config = dict(
    train_examples=203450,
    horizontal_flip=True,
    encoder_norm='batchnorm',
    text_encoder_causal=False,
    text_encoder_norm_position='pre',
    text_encoder_activation='swiglu',
    text_encoder_mlp_ratio=3,
    text_encoder_bias='none',
    residual_init='scaled_by_depth',
    beta1=0.9,
    eps=1e-08,
    batch_size=128,
    epochs=1.4,
    lr_schedule='cosine',
)
Rows from block 20 of the image encoder of a small contrastive image-text model, named by matrix and row number. Each number is 500 + 40 x the weight over its row's rms, rounded and kept within 0 to 999. All counts start at 0. Numbers have three digits each.
After each channel's rows are labels from the 100 images, of 14976, where the channel reaches its highest value: "strongest on" is what is common among them. Only what is clearly more common there than usual is listed. The data: close-ups of made-up surfaces with and without defects. In brackets: how many of the 100.
# conv1: bottleneck pointwise conv (encoder.blocks.22.conv1.weight, 128x256x1x1), inputs 128-255

conv1.18:405491519465476427510487447540488471442582512476416469490488538471558472552544489543466511506471512431479479505428526483477507479567524449479448480429511435486475468486495477525494505496440477506546511468557545488538547477497555420442498518546490453502475414497496507492560520547478442508474404537428520482507511559466489429495528483477435502456432504466426424506476483571558513504474
strongest on: stain (100); tiles (42); brushed metal (27)

conv1.66:446512417512565520482521470471558575505537468535511502481476495541414490505515523535546477532483574527508514559511537489489563512494493467476524559491481416472509479498553511465523475471481506454486628508549488540535499477501493483569495481524548473569491471518578525497505535479476442520524500492543510493459589494489542483479452520477502576526594507558508554523438466562602552502444
strongest on: hole (68); bright spot (32)

conv1.106:507438466452457538454523464506518459505467450445455470521517494504524535515436454453432473505505486533512474501485469506451505439417436490486498464507494553528485505529438495444496534436568528455471444523471494409544439491411426461548434525364432558617493554503464481462494495506493521555516539473460465498461449450554474467536489489516542469506499433497521538498452437544516469530489
strongest on: carpet (73)

conv1.108:451523494467556473504550426534513462468482516475472509501544448509498479503502502478561482482522513492486459455393467528477515477471508397467532489518546523527511491489547494428504488594506469485435491453487477535464500535464471493487506455568454438546458448490480532481467451534483494450498435555527430504502465487508475441435465467443460584460488552504474576473494567573460526434492
strongest on: dent (100); brushed metal (41)

conv1.91:463454531500493455513556454466496584509521475461424467516383450553522493522493516495507479508478547496480568477488547457442585525494479457460528498439537477455487381503473523456523466538455461490441516473479510564509575454534506467534545457515528463559443459492532515504506483504452469546564481574504566480439503452480469453464499476499530463518525488480482524479471456544521525462440
strongest on: hole (64); tiles (40); brushed metal (31)

conv1.112:472471457513603483548536432476500521431502504459441453535460462561485490546517537495568501521491567515486480489486554456461519501497519391500495547477492442495494419524475512426571460531505468456487595537527517581520545494533530491488519499510504509542448476536520523507476503502482475565512518544510518414464475465485545491416424467484500546491551482546479550499489434565494504501470
strongest on: bright spot (86); circuit traces (45); leather (30)

conv1.19:502458502457524541519518550500515481478474479503500447541500522560480462503473483509497521395493469481488496479531519507481505506553504507506517498476509463374518520517530447426509458519425478526472431521547543491564488419496511516487465569494475443512465547552477466466442504488443498516432458517481504527452441474437427468536430511482447473499481474516462494491460444551469476543446
strongest on: dent (64); bright spot (29)

conv1.32:493436486475520465536564520501490495506454528523488490583540476477464477568463529490525455513532487559489495525542499506570491553530520483465474517488504472544525431571433437511492560537502502492529539457487554507447451475494500464487442561534522461446512505442473520461550470472537431459452530547554502532482507468518559569490482556525452478532493507535516566488496490502656425498509
strongest on: hole (79); tiles (39); brushed metal (29)

conv1.47:497515481485567457519499491485483561488497502479488504504552453557451454496470489535553451533480560534426454476488523444457507506493507433524528529462505462501467490530489439438606520473496539452528575440463507513494467500428430477550432503434530552512522541571523440475444476479521501549459499452489515487457474418470544456495518492456451455507562478594454491541530451544485481467442
strongest on: bright spot (100); leather (42); circuit traces (32)

conv1.73:514492492465610516516526471448504542435553454527466462514498485529531503597513470521550503559496581518442464467524486488530469503474456460525525533507485488436464477537457465495579467519487520432563528441531471535538480498492481466426441449485547504414556504532534439491483524481485473586445473442541482446480487485565563477456551553499482505448495473615451506466425494532519507537485
strongest on: bright spot (100); circuit traces (55); leather (31)

conv1.3:469470526515598391513477497535491526468503536572495486566474538552551432523480477511516564443504550557519483576506502476435492516525535425457494536477508437503525445499525531503544536538436455411564574431553485549444506535464554479447453520477549404502462400490530486458545484497457483534465442525521522548551495490487542521513460498531447497467523542482498553462476466559551485540449
strongest on: dent (100); wood (28)

conv1.86:452495455435523536544442505477526499492478505525487501482404545520506471519505459491402434460512425503467459375531491535481458470453451461516509450482488558467506497459426491454443500433462547497430474486455439476507511546473497538532585481511463544563442490519493477502460462448498553486482560399551489450493448466561456526516529444502525415470500474522493490494444514442456503508532
strongest on: woven cloth (100)

conv1.72:557477523480426477470452499560486455494456523494485525498544534437530506429525466562464482462531521495534441510532475459514482473544484506511530492506490545479452487452523444507470550422528497514556472560477493386531451516430510442509526526484487548537550575450526437509470492464485524500556497421506551519545448522531491513572548503499474481517506514553507448472491428437503534551503
strongest on: hole (100); tiles (39)

conv1.41:517516500486465578461465533563472477455456452412516485461534538451427430542416488504488497452540441499478520495477462535501460539518502537424445504591510406474558494527438440462490514478512516461508502457443469500400500460497469541484522499464403463416455551457466475451482474497485545547454456466510422491399513474412524467549516542463545499540491485484469490497545516541509492472529
strongest on: carpet (100)

conv1.23:456477488529545510456505482501422519489455532487404455563432436513532485558484519486460450475537503506547459497495507478524569555536492438458441547492533463475522487514474477502527533529478503513511459445436540462445458487553474489425447525495558496444435417471451500464493479490509491468511516556530483460489454505525514482511447486477429470547475512513485545525468500544541505498458
strongest on: hole (82); tiles (39); brushed metal (28)

conv1.59:467550466540543463530545548532414558503508508507539503576457498479522409485484444505538500513491536536519504484545468482484507544528517407518469567534469470566569458502516464542506554553494534480537549412492558566474483512483514456395453526540541466459539425487488539510554538520441492502524440581496545487478555498502514529535520543532505501521506481578519529475528470562529491477546
strongest on: hole (79); tiles (39); brushed metal (32)

conv1.127:500495525540459523597495496493510484517541482532538469452439546556456519539589521482495627452489500502479533549528490515456505507507556462481527502578509491447523575468521521452522471456531435486484518494565434468573559466567580481541536470499485481485510528577452477537458523438504484568493492483470473497499452511466468519573515562526443486457521491487516487550509422519541533526417
strongest on: stain (100)

conv1.80:505545539520462466523483553571466446454486527488520491450547456486582516465489487532448442490470504515484519458481476495543523491489468550521536501489480517543532502497518589490478508470572509580528525515506447539539427481386500528448547449535469539439584494558580536474495573541515583539451468476469444523467542564457600509456553499521550502493510470503512422468518518421549462544464
strongest on: smear (100); wire mesh (47)

conv1.123:494485509434525503529509548447490548460525530569481524543470530540418473454514560506565504495492516532469468462597553522552518504464501483501489478447511533495489515503442427516534499482502444490545528442530580463521388470494521451551505519465515447436505516439499494551476514529507503474455553532511549487507491517498634617480497541478553507528511484541567528522496490478539545491514
strongest on: hole (61); bright spot (39); brushed metal (28)

conv1.84:509502524509510556500496426508492427510480454467517476536519531518450510482500508489551526437549515454508469495481516453496473539487482491530532513545518529370481508417531505425520461469463456489521442564484555506469501437471455495475511472460475462483453486508490488464518534414395456472472513498505449517427472494515510485629448519456449508526480544510392476470507509464505489555442
strongest on: carpet (80); dent (42)

conv1.37:504517511576536546532595486507504565522549444495499505568483523510473489502507518508549527502535565457619515558520513548466565522569501497463543546530519481526560461500557483524509490504481477496439599458536447509615483536541536460447478540484557520511496487533541538483480540482502491533500468526534478465456575496518573483479486523538531510514527498589482447487459528505597476564553
strongest on: hole (74); tiles (28); brushed metal (27)

conv1.24:496484535496509403483528444471440524533481448453421471511462440475424402542545469555502449491487542446514445528504473499500521521561476467505460477429456511483532458526441525428444490508492476467549490481532511531449368431450527490463448518480488515478449461430485535419518479574454556543502398544555512441510486486466561476479451555496489568502478517522502509492445485548569463473521
strongest on: dent (100); wood (35); brushed metal (28)

conv1.115:481559506473480515523451560547478479502534523541579513500500541446527489491482461509464479515556522511484508499515464568551455470530475559538467502539480530509507485468582550534428488482460497543509475530476452508475523510465523507421541472561471506436483526516392488427478521537490527486443499471451420538517512539545561509514524532518554513507445417486550455486550539453463501538539
strongest on: smear (100); wire mesh (45)

conv1.57:604476474498495597538489502502533540552489454417532422505514483558453466428459557505508542486532475494501496491504484523475551499470473518453503554548506488424511533477510490444474511475579490513530485466483522487502438482450487494471527460474506492445544533540488469450449499477374468521466470486460464552455470487490534534593496482466418510514488425496445477517518422497521464514509
strongest on: carpet (100)

conv1.62:449475454506484467520499500488535533500543506489439536506506497557497520538525566509473552517463499507495516501458511432522508585505542417527488507465501445513503443504457501486502452499473445465534481472532529539538571517518542443522495489538524490523476443609526507513536462530510448580540467470495530463465442496528431447456499492492487488384502459494414497434473482537467480460456
strongest on: smear (53); stain (47); wire mesh (33)

conv1.10:571478506568490616444511539437493494517521475523577466531556459490434471465522489468449610501547552498516495476462513497420502503485495525443462545527488467439521559519485474415550513512533502482497461501507514495529449429500485509525497428450521416481487519491451477498509509393400477560443494506466470528511524525505475510580484504517401473530492450442512467510503392503515482539445
strongest on: carpet (100)

conv1.87:475533446557498526488567511459558492537465454515464454516440509493461455529474492487459487514503523525522516499443556453442538506485502517501486436436456529574607508454501479476500486512494449434395525509437428536441548532495510496584476556527551469490457466559492509453517509456453493514509480539459513465453555476555611539454468412444521564509582450486491523486461460547569478564412
strongest on: dent (100); wood (31)

conv1.35:496469494539448495496521505535457445497466457511454472540425499480447474513495493460539414459538569472509500463470482488408538597513535483461458442513453471487538452449481536525511457563454437515528489507434548486468519466509577458477480451417536501451512484437494569408538499429475445519497474541488528429474513486530542491529467488478473530511495584511467514510494458549504449523504
strongest on: dent (100); wood (34)

conv1.121:531455540454538575531502485482505470488521469512528484542571551574505455522471482503551555459564515499476520521531473559523536501482376472445470520559502497401466506483494493408529472499489512532550444521463470474538464455514499455453561465430524425480501575523483530463502522504430528496462463487456497512484469477463505504520462567483451535532487458518520509535490439501517524520480
strongest on: bright spot (98); circuit traces (52)

conv1.33:499442557488483405555500502465460494475479524494409423503506515480473522559523566531539530477408491456519503560462505481475474526600484405507529453499520438471532445503476469483463437495479413485499461486553520499538528487498551449437484497494493457513493456532481512518473531501472451566533450497441387509496503488521446440525483519472515483513441547500470489482468467497491519521487
strongest on: stain (100); tiles (52)

conv1.88:521483543485424500471454522546521431529465471479513488502541546455561471438489471478490471504543498462499465542465486516509519483586485508472447512403524465454519487464580478484460516459511514490556450533468547509526436452451534466440466542480467453435550501461476509436512536410413515527478459482483453547460558536503574497586451530432460602524461590533490461506495452539490459490493
strongest on: hole (65); smear (34)